Weights of a small masked image model.
Model: 7M parameters, encoder arch vit, encoder activation relu, encoder patch size [4, 4], encoder layers 14, encoder width 192, decoder width 128.
Training: 21100 steps, batches of 64.
Data: trained on streak pictures of flow and ridge fields, 195000 training examples, 6.9 epochs.
Rows from block 13 of the encoder, named by matrix and row number. Rows with one number belong to one attention dimension. Each number is 128 + 32 x the weight over its row's rms, rounded and kept within 0 to 255. All counts start at 0. Numbers have three digits each. After the name is the row's rms in percent of the matrix's.
# q: attention query, key and value (stacked) (encoder.blocks.13.attn.qkv.weight, 576x192, the q third), inputs 0-47
# k: attention query, key and value (stacked) (encoder.blocks.13.attn.qkv.weight, 576x192, the k third), inputs 0-47
q.23 122:087062171144095060106141156171150123121142114043166120152137163153193143137157126115114135148157115148099134145157124065099081133096104160128115
q.24 119:118172116090105124135084092127141145173157108112148078081168194057149171125123112113074111115156092104112083136184127173200157056091086143147180
q.25 092:130128122138157107140164167105086107141138139162137130071158109126137118152091129128148125136118134146194186083149172123171111137137133153173144
q.26 089:077131137110050109101122164109119151070096109187158174137159056148118091164144077064103144114114174137163103130137091167116125108124122151096119
q.27 098:199096136106109118144177177088152133168117115099125172160069110114045093149152105087141142130133174156099113128088108160121138149101153084135113
q.28 090:115069135109127129131161103116121106175137150091096143129130191087172129158104157179137141135204123147144144152152097117133148143060156135111120
q.29 085:166160127148141114137150150132121136155125189083121130115130134078093122140149156152163112131108054122132137107151133123149106131144113131197081
q.30 100:143108134140112116101123145111103126124122100137134144170128154183092130072133119144112145102149109126129145154125157115096120114120160083117191
q.31 095:141190127118205163177109110177128117165141102131112134098084155116121188078152104135148083128080127171094146117084179071148177130164174148069155
q.32 106:094226146186116145139094092147134155161116151168151136143138111139120228140139174163044107106150121081103128145108133120178198158143103134130107
q.33 095:135171108169087079183118154108109129116162092133077160100082090104107167079140139128090125139119161120129145133143081151162148153174172080123138
q.34 114:143110120125126110109144085147137121149146157172089137140125052104150096139137201144134124141141134120147085156123108095055148117144141097159086
q.35 091:179145103137073083171159131113119116099112075174111132095140114128102097136145108127130144157099139174154119102162064108117135170131128160148148
q.36 106:139146104136055139134143132124086136119167109172101130098043126174072098152138130139088123149118136106186106132104088172147112168128161091098163
q.37 103:140125110144121079078103057125091078115123109158098099208132134134163055126117169109121183048116107096157101168104106101106111096155124144127126
q.38 117:120163086118152182171150129171132139101089109159072156139100099139071099086173106190134153132118118093130120103075104118104149174175120111084082
q.39 081:196122145132157101134139150137115139100136144117134175084113089094208148182093085123169132130116211128148165086190117131133112124146176155106172
q.40 107:146086154088126150138148153085111184119157103163193177120110084113141091123088050149146076082120165172155112102131146138105100108151116100084126
q.41 112:140101117121090150174084099097164054102091078094135113129147148174129134078118109130135116140128187156092108092153123115167136181139100159109164
q.42 104:145131179114120148125156116135109143134113109084159207153105087163103094100150094138131141091130156128138103149094103134139128156118168122131117
q.43 113:142187134122135126100152089118113112181161068187136131081151118122129112115101142133174114119109173138166082134113161127167145149118158111137188
q.44 126:108133032138117100140080126116094149057132144131092116131134118160130121138118155146148187148088114163182158060165103144145087097162143116123153
q.45 089:166136105100139124091087149134137126074117154158152103163095136081102157181185072089128087129094159136083029093092135167072151108091109155063119
q.46 092:116187097128081151122065076129127102148176068184084129145120169141105168105127140156124088156107178126149138155132144143179171155154154094133188
q.47 094:119153168152134112152133143140108164130107072140112143114144134193144086179125127094095224091188079118136160145100121132154124147181154124139098
q.48 098:126088133082127095083141132122116055100119120077132069165162220132152079119147127150185164136144094122151083117100112095076105081091104147114116
q.49 088:109167124193101120115101143154111131102169167175129093159083116152084138153132107092091075127093076052146165145134120121158131097169151121144123
q.50 086:182134144080164134178129148106164135117127189159153152111123132083162121135101091113101092103092130093060158114126146127100128114155129169073117
q.51 078:123094088152088140133144140115172151082138047146113081102111145163131098105121091093127210174094059112111122087131124129106116143123056134164171
q.52 099:117141115154120129140135121123109167160136210101144113152074151113091127115127132113128039118096168066121104127141180166114137162130129136169132
q.53 123:129107102134147154107111122126135127136117180142176083128161108176143171101091181131107117111190099053158143162142134109154082105106045124194067
q.54 093:107090146156156136102093133135178069169137147085133075171158162137169159114129183152146132148129089149096138069112120089080144130149149160154115
q.55 097:198114158098181118127127104172174119108118113100113143165135089114167148168143146110135227128101133183066134138124123105090104215169116160132112
q.56 098:098170097141125119130103119092090149116171225127117143200072118102102147135130158115117075124068123105161134140158136202115129127113142140126114
q.57 075:121198091079121110142095153095104122100180142109104148105142185064102164110143088171139144123118192148191061110161105151099119157176133168101129
q.58 093:076087133155071101130149153097145140123155118125122127104086101151114087123169129080078087142141098092135161183160125120149075121092033123194150
q.59 093:103087111033106165144135129059159137078115163135156140059131131114087120100134111162101068125114120142206117066182117166096125156153133179104136
q.60 104:146196162165164104182093164190133134160154142095080108157165170134127205127120188062085173118169135145118181124137171177169123137122191189142130
q.61 106:169084141138121129114141087132180167144130143165146180127083104134096131168129103055100072123151208092077062169129194168107107194102135145170163
q.62 084:132114116146124145125118077101147110087144094159054127102132167105108125114179085166116109137068136112080143134106147100094186131203112165097126
q.63 103:101099116148097147104121155096174140108103121193135097153092103165112155209130144100086064123154066107169107109159161134129104148099077105186066
q.64 131:103091117100153174152093104081134164111103148221144163108121078161125116116126120134115076089163146079117095101107128124138108094081088134129162
q.65 090:049157134121088072112148192111082146138150101119108080121167228115150156126128135155133131143154101132163090131138094150180099103066104122128141
q.66 100:195104156102191157134083156168158063106132137120147119160177082096187172166103140088125157143097152174046097129135121126131115160134118216129086
q.67 116:046162097153127115152081163116119180183172162156119154117090050144106162121150160134093055141138106080143137152115122166120090118109116112144065
q.68 089:139105163121123130102164155143141103134124139132160149153159150129133162161095133114094130094180117151098151154172147143140152154125105143121108
q.69 084:125126131173085180136133126118163175118126090185096145094077099193122126102113134143081102085179115045146196168081139115145146125110090067127135
q.70 085:101226128162128114113112155160067154184132129066161103126151145113131155129106162123141154129146055159105128109112131146161168148076212111100157
q.71 098:120218159170194133151114166125092186165111163113072112101119104152091161081118131138112116084127101063141180160089177074195163105177160146142171
q.72 148:199052123142148150109069098145223064081127106084123081097146127103130149129120126164154132162069187173065135083121107106067147204131103128120124
q.73 054:122163120152110119137099172107139126119112087184094120107136158150134106109122101105132148168096168109090126115079199135153147146077115160157153
q.74 085:129104094135102127165120123079155128050120102176115133105083135117127156077158075163113118127058133035134151068130151075179061160217080114116153
q.75 094:104109133117130102144123141113089194122096165212103141120086157168140118125122156120082054117119105089180173155111091106119084057166095106163125
q.76 072:142154113161143119130138162085125124090119100174065116119157125169111132185134117136119208152098182182134132144084127117165105145136181152111140
q.77 090:066136117067169157109146155104069160134127137165131163105121141125141147104092109134130105081175165145163123108109113158152123067097149114095114
q.78 100:078150114101121094108112156100098174191135162164180129117099143127126110154128161088124116093202076115150106118142125156113090061083142136210154
q.79 072:097134116126153133155133133131051143153166176115208178178155110142133136152120092136102132075123171092094133122185084148158116119113108095150109
q.80 092:121139110139105068127128150100134068098142178054144066140154143082118132132123169157138170177101099170161189104175106108101098103162125132132088
q.81 091:185173124141124134157099146188100168078124120126183175117151115109140128138117102116133154092154178129088121177165063146131121114080089128077131
k.23 102:140136186125124102132125174181139159139125101096131140142145108153162062111145126052139132103135101193114132144108186046104118115139128165182137
k.24 116:118107134110084138084107067091141080131134117112155090115145133093135123104140096168088136082231117117082091153123100195176144067110064101129119
k.25 076:132143138122092172111165154092087127101065114142087149058121150148085081110126109164104116155147167125136171116089137117149172113123122123107207
k.26 095:134196135136101142187135114065134093104132075213128132158173106157142082158145125104108112127114125078146089143116076130176120110181130130131111
k.27 108:177072133126119123127190121089110100122093139082092188176081097078085052144116152085144147126135125158105111156126104134072119131077155064109096
k.28 072:131132118124118130119188174134115124125119151114083106081109173120106090129087156093134092163123207155145159117180174179159141150093168171148158
k.29 079:089164092102118099058146113101161172126094117143115113121111066105078092102152179125134155129160093136132144171133159114133111116101106109169133
k.30 099:168101160187128126133141157140097081140136126117126138136130221163082136086113100125155154120108107151131138135132114114151099153139163124130184
k.31 106:143154135140197138177091069164121108159145117149103144142085123093108193095147128171122098107076131133086160120120183088093154154208161145098176
k.32 100:148192111122116144157068105171100156122157175079142112123110102077176181134151158158073118101149140115144133086151152200133143173126121181148125
k.33 100:109164093146118142137076148127114076124149092126092135094121128098088170153162151133102122094087170132099123129151099140169193145095104138153095
k.34 098:131115132110147134084134131126140130177145198100127160142144103074133139178144190099150103203162130183107128157138086116114153138037123171195099
k.35 096:110147075135101146126148144083097166087108109186082113118178111164124093132175109124072191166098109116159128148142095151135130116117075127153119
k.36 108:163140077140046129189131174099080169111168108152104053139089103161082126142151087171119081151063129126158120108126090164116109154147134091108150
k.37 087:144156139144115126146108154162109139129169153106163068137164160104154145157096148107128123096145141110131106116160089159190152102145111168153108
k.38 128:123126085124143148155164171139143148111119118151065070076113123142097162098170131198144120149073104135192123064124128116119145162124095130105113
k.39 093:129112133169153135167144142076136112100116139103134158131130150102170124101127066137154169155105185148136152097120132104135108103180125118118125
k.40 111:160049135074129123172168179079120162144172128141155180080092085128121106107108032153131053118112177089157061113127129158113120169115092111096157
k.41 121:120141120140128130140080101105113067127105066128150080153160207171133173098141117134114155136118140120097092126130089109154112159125077183144152
k.42 095:092133159100126088133153158119068127121137193094137127124140059093130078073078105141135114099076188124133177135167167174117107113111121120143145
k.43 107:174142125087136174119176100120106069135152112137107134070136118132100122104107088144156112130092188119120123141094162140113194127148143108121184
k.44 133:138116057112103130123047126102141164065143146149141074116128140131130166165123151173130163145080109161162166055149087093148098126173109125086163
k.45 083:118122096097142164109108139109147106151107093162140116134106110128085133155095070143154063104101094096134054098081172175079144130152143117094124
k.46 097:124185087128083129144076138139154092093177075126135128130102133098091195126164101119108073144083172138108091119148118113166163169129137148138161
k.47 095:146088188163128107122170115129128187113126121106126129151192116176179103198115131131112180093173092128135136171126113125109136143099145124101152
k.48 094:059195132137107101078078135055120155113092129138104095173172174185137113099102098075113129113115133104141097134081117106136096107128114142114149
k.49 089:119188092119108135122120159138047143103138169128120146119141118186078117134127168119097166143152141159192154151210085165124124096199160114111093
k.50 087:185144132083165133149172074138126120154079099129140177130097085118172075114149101161184161148207129173149117123131161152094129145113106142111082
k.51 090:120119089116151162203117177144141130103103035162134095120146195160156145123128054132152178151095114128125037096111141095106125152120085197148140
k.52 097:062118170084158110096112111118095166156138152139165141156143033151067145136139140080106095076135160132134144107129152089096093120161141166144094
k.53 112:107139117154128145136153156152153133106087147102153092134110190154132096106136127141128123116137112094150122071110121115162132156113123164147095
k.54 103:114167147173166123116138142109130127166126100115077166200112163135085086109162104104150158126067082117136121148094165078126120131200194107129175
k.55 110:204111137166164127135132096208225129109113124127096160139096097073159081152116124077153190083085185133066091142111194107078158155121186125122136
k.56 142:117153059089138118128095119127092105087122169160145145218123123123106163120126135113102094137117055098119119135119096142100154104176130113125085
k.57 096:066112072165101092095113127070122139116146143157059078149129071134088168143144163138059115175126119124157138098108144161125093148118074132188126
k.58 099:102075182134081130115133255151139107149148203079187129096121171127118142147101122073107112149129102073136129155137088093124090114126079094174083
k.59 087:101104108067088109097130150009121190157134145119168147119144153093089192129149114119127096146161140155149088123144084147139092132080081100166111
k.60 099:106218168136144135162145124189110169120098099069093191152136101139123156137183161156094240133161154165098203103160119132127152172113149138114111
k.61 097:146130186154141125150117179171153107166144139071140170175127152115132177203108159007110163163147180166118099172123113102138125196090199141155096
k.62 087:143107123068141145098068089081133120082146161164127119135145050099075154165137102141108121132143138093167130117118123152097094141182047141095138
k.63 112:138159089098097171134107200161170127086118118116133105140120158145110129172164135079116138139151170133178060116134106162098135165100117145135074
k.64 130:094149113138128129159119211080130118147118126145121151163098161144168170128107131097157084118121099097163104073104135111189125113091118142133161
k.65 105:058100134117096100160127163076079110117155155128067086138135190157100153127149164136080130173137060133163181140115110115160106094175094137174128
k.66 099:150146145171170069178144089151113089143151120080138188167126168078201140108114139097097140143103171182093135166162158118165111151084150145146159
k.67 117:045163144153118104127090245136129121181177194097156129119073161130141185149147188115064056126088092100137138122153113112155164146148159118182095
k.68 100:101114172169150086136160120143113113115112167146114174142153168099164120163099119081075131131137149118142100126128138148130150115118104177150121
k.69 091:167058141149099177148155186136173131099088098181173114100085114190082120135147092093080062094138126073063114082097146109129124159141093129129122
k.70 081:124223074151166110153159070156077132113082134174072126117120118161123118097171180165094113131066050115119158129139152127116169107153179149103125
k.71 104:131167133154151157106149101120111186109071144153112098120143030158111169154090162188149160071158101112141189081119169171126161129139132165086182
k.72 152:202094115119132154166119068155222127086139127124077106089093057092109137093154129134109164139090222147087164115119153103125137190117126125102154
k.73 069:118123137059167168140163221145079131088117155137123106110140172147154121146109119160154159159124146164188107089115088134091149114203082176107097
k.74 075:072141077123121114109118133086101112098128133102084135078138128149082160108126131126111123118134202139168169102125162102139072118152147147121109
k.75 100:096140143136099071120086163101063168130146110138109158175090077171137090153149145047099121097119078103149182214137118115120102074179155067153151
k.76 073:150228078118125118143102122142125210085130147131142148147158119134139190163150121176109141116110149142124168094158104166171130160153127135078123
k.77 084:125069133114143118112150161075097115170140131145105104184138177141177127131105132161165104160199000074173136122085095140189157097129107046138151
k.78 106:100194117123120090161187241135046158156145097064116171174142145146173103143131152091146160144148070161189151163194095099142108102101159118158118
k.79 079:075096128150116080081127117140115157103137182123096124119129030110123134143099170056105141109105162137111085112158131165124100100134147171110106
k.80 099:166155088109109122127119038154156128126123086104125135080116144088144066078138110201175166170118172138143122156120145122071107125108130087145151
k.81 081:176070106135144103177135155163158146137099159129174147087105057149149075102125108127112176162092167185136136066163128099094080206142108169130150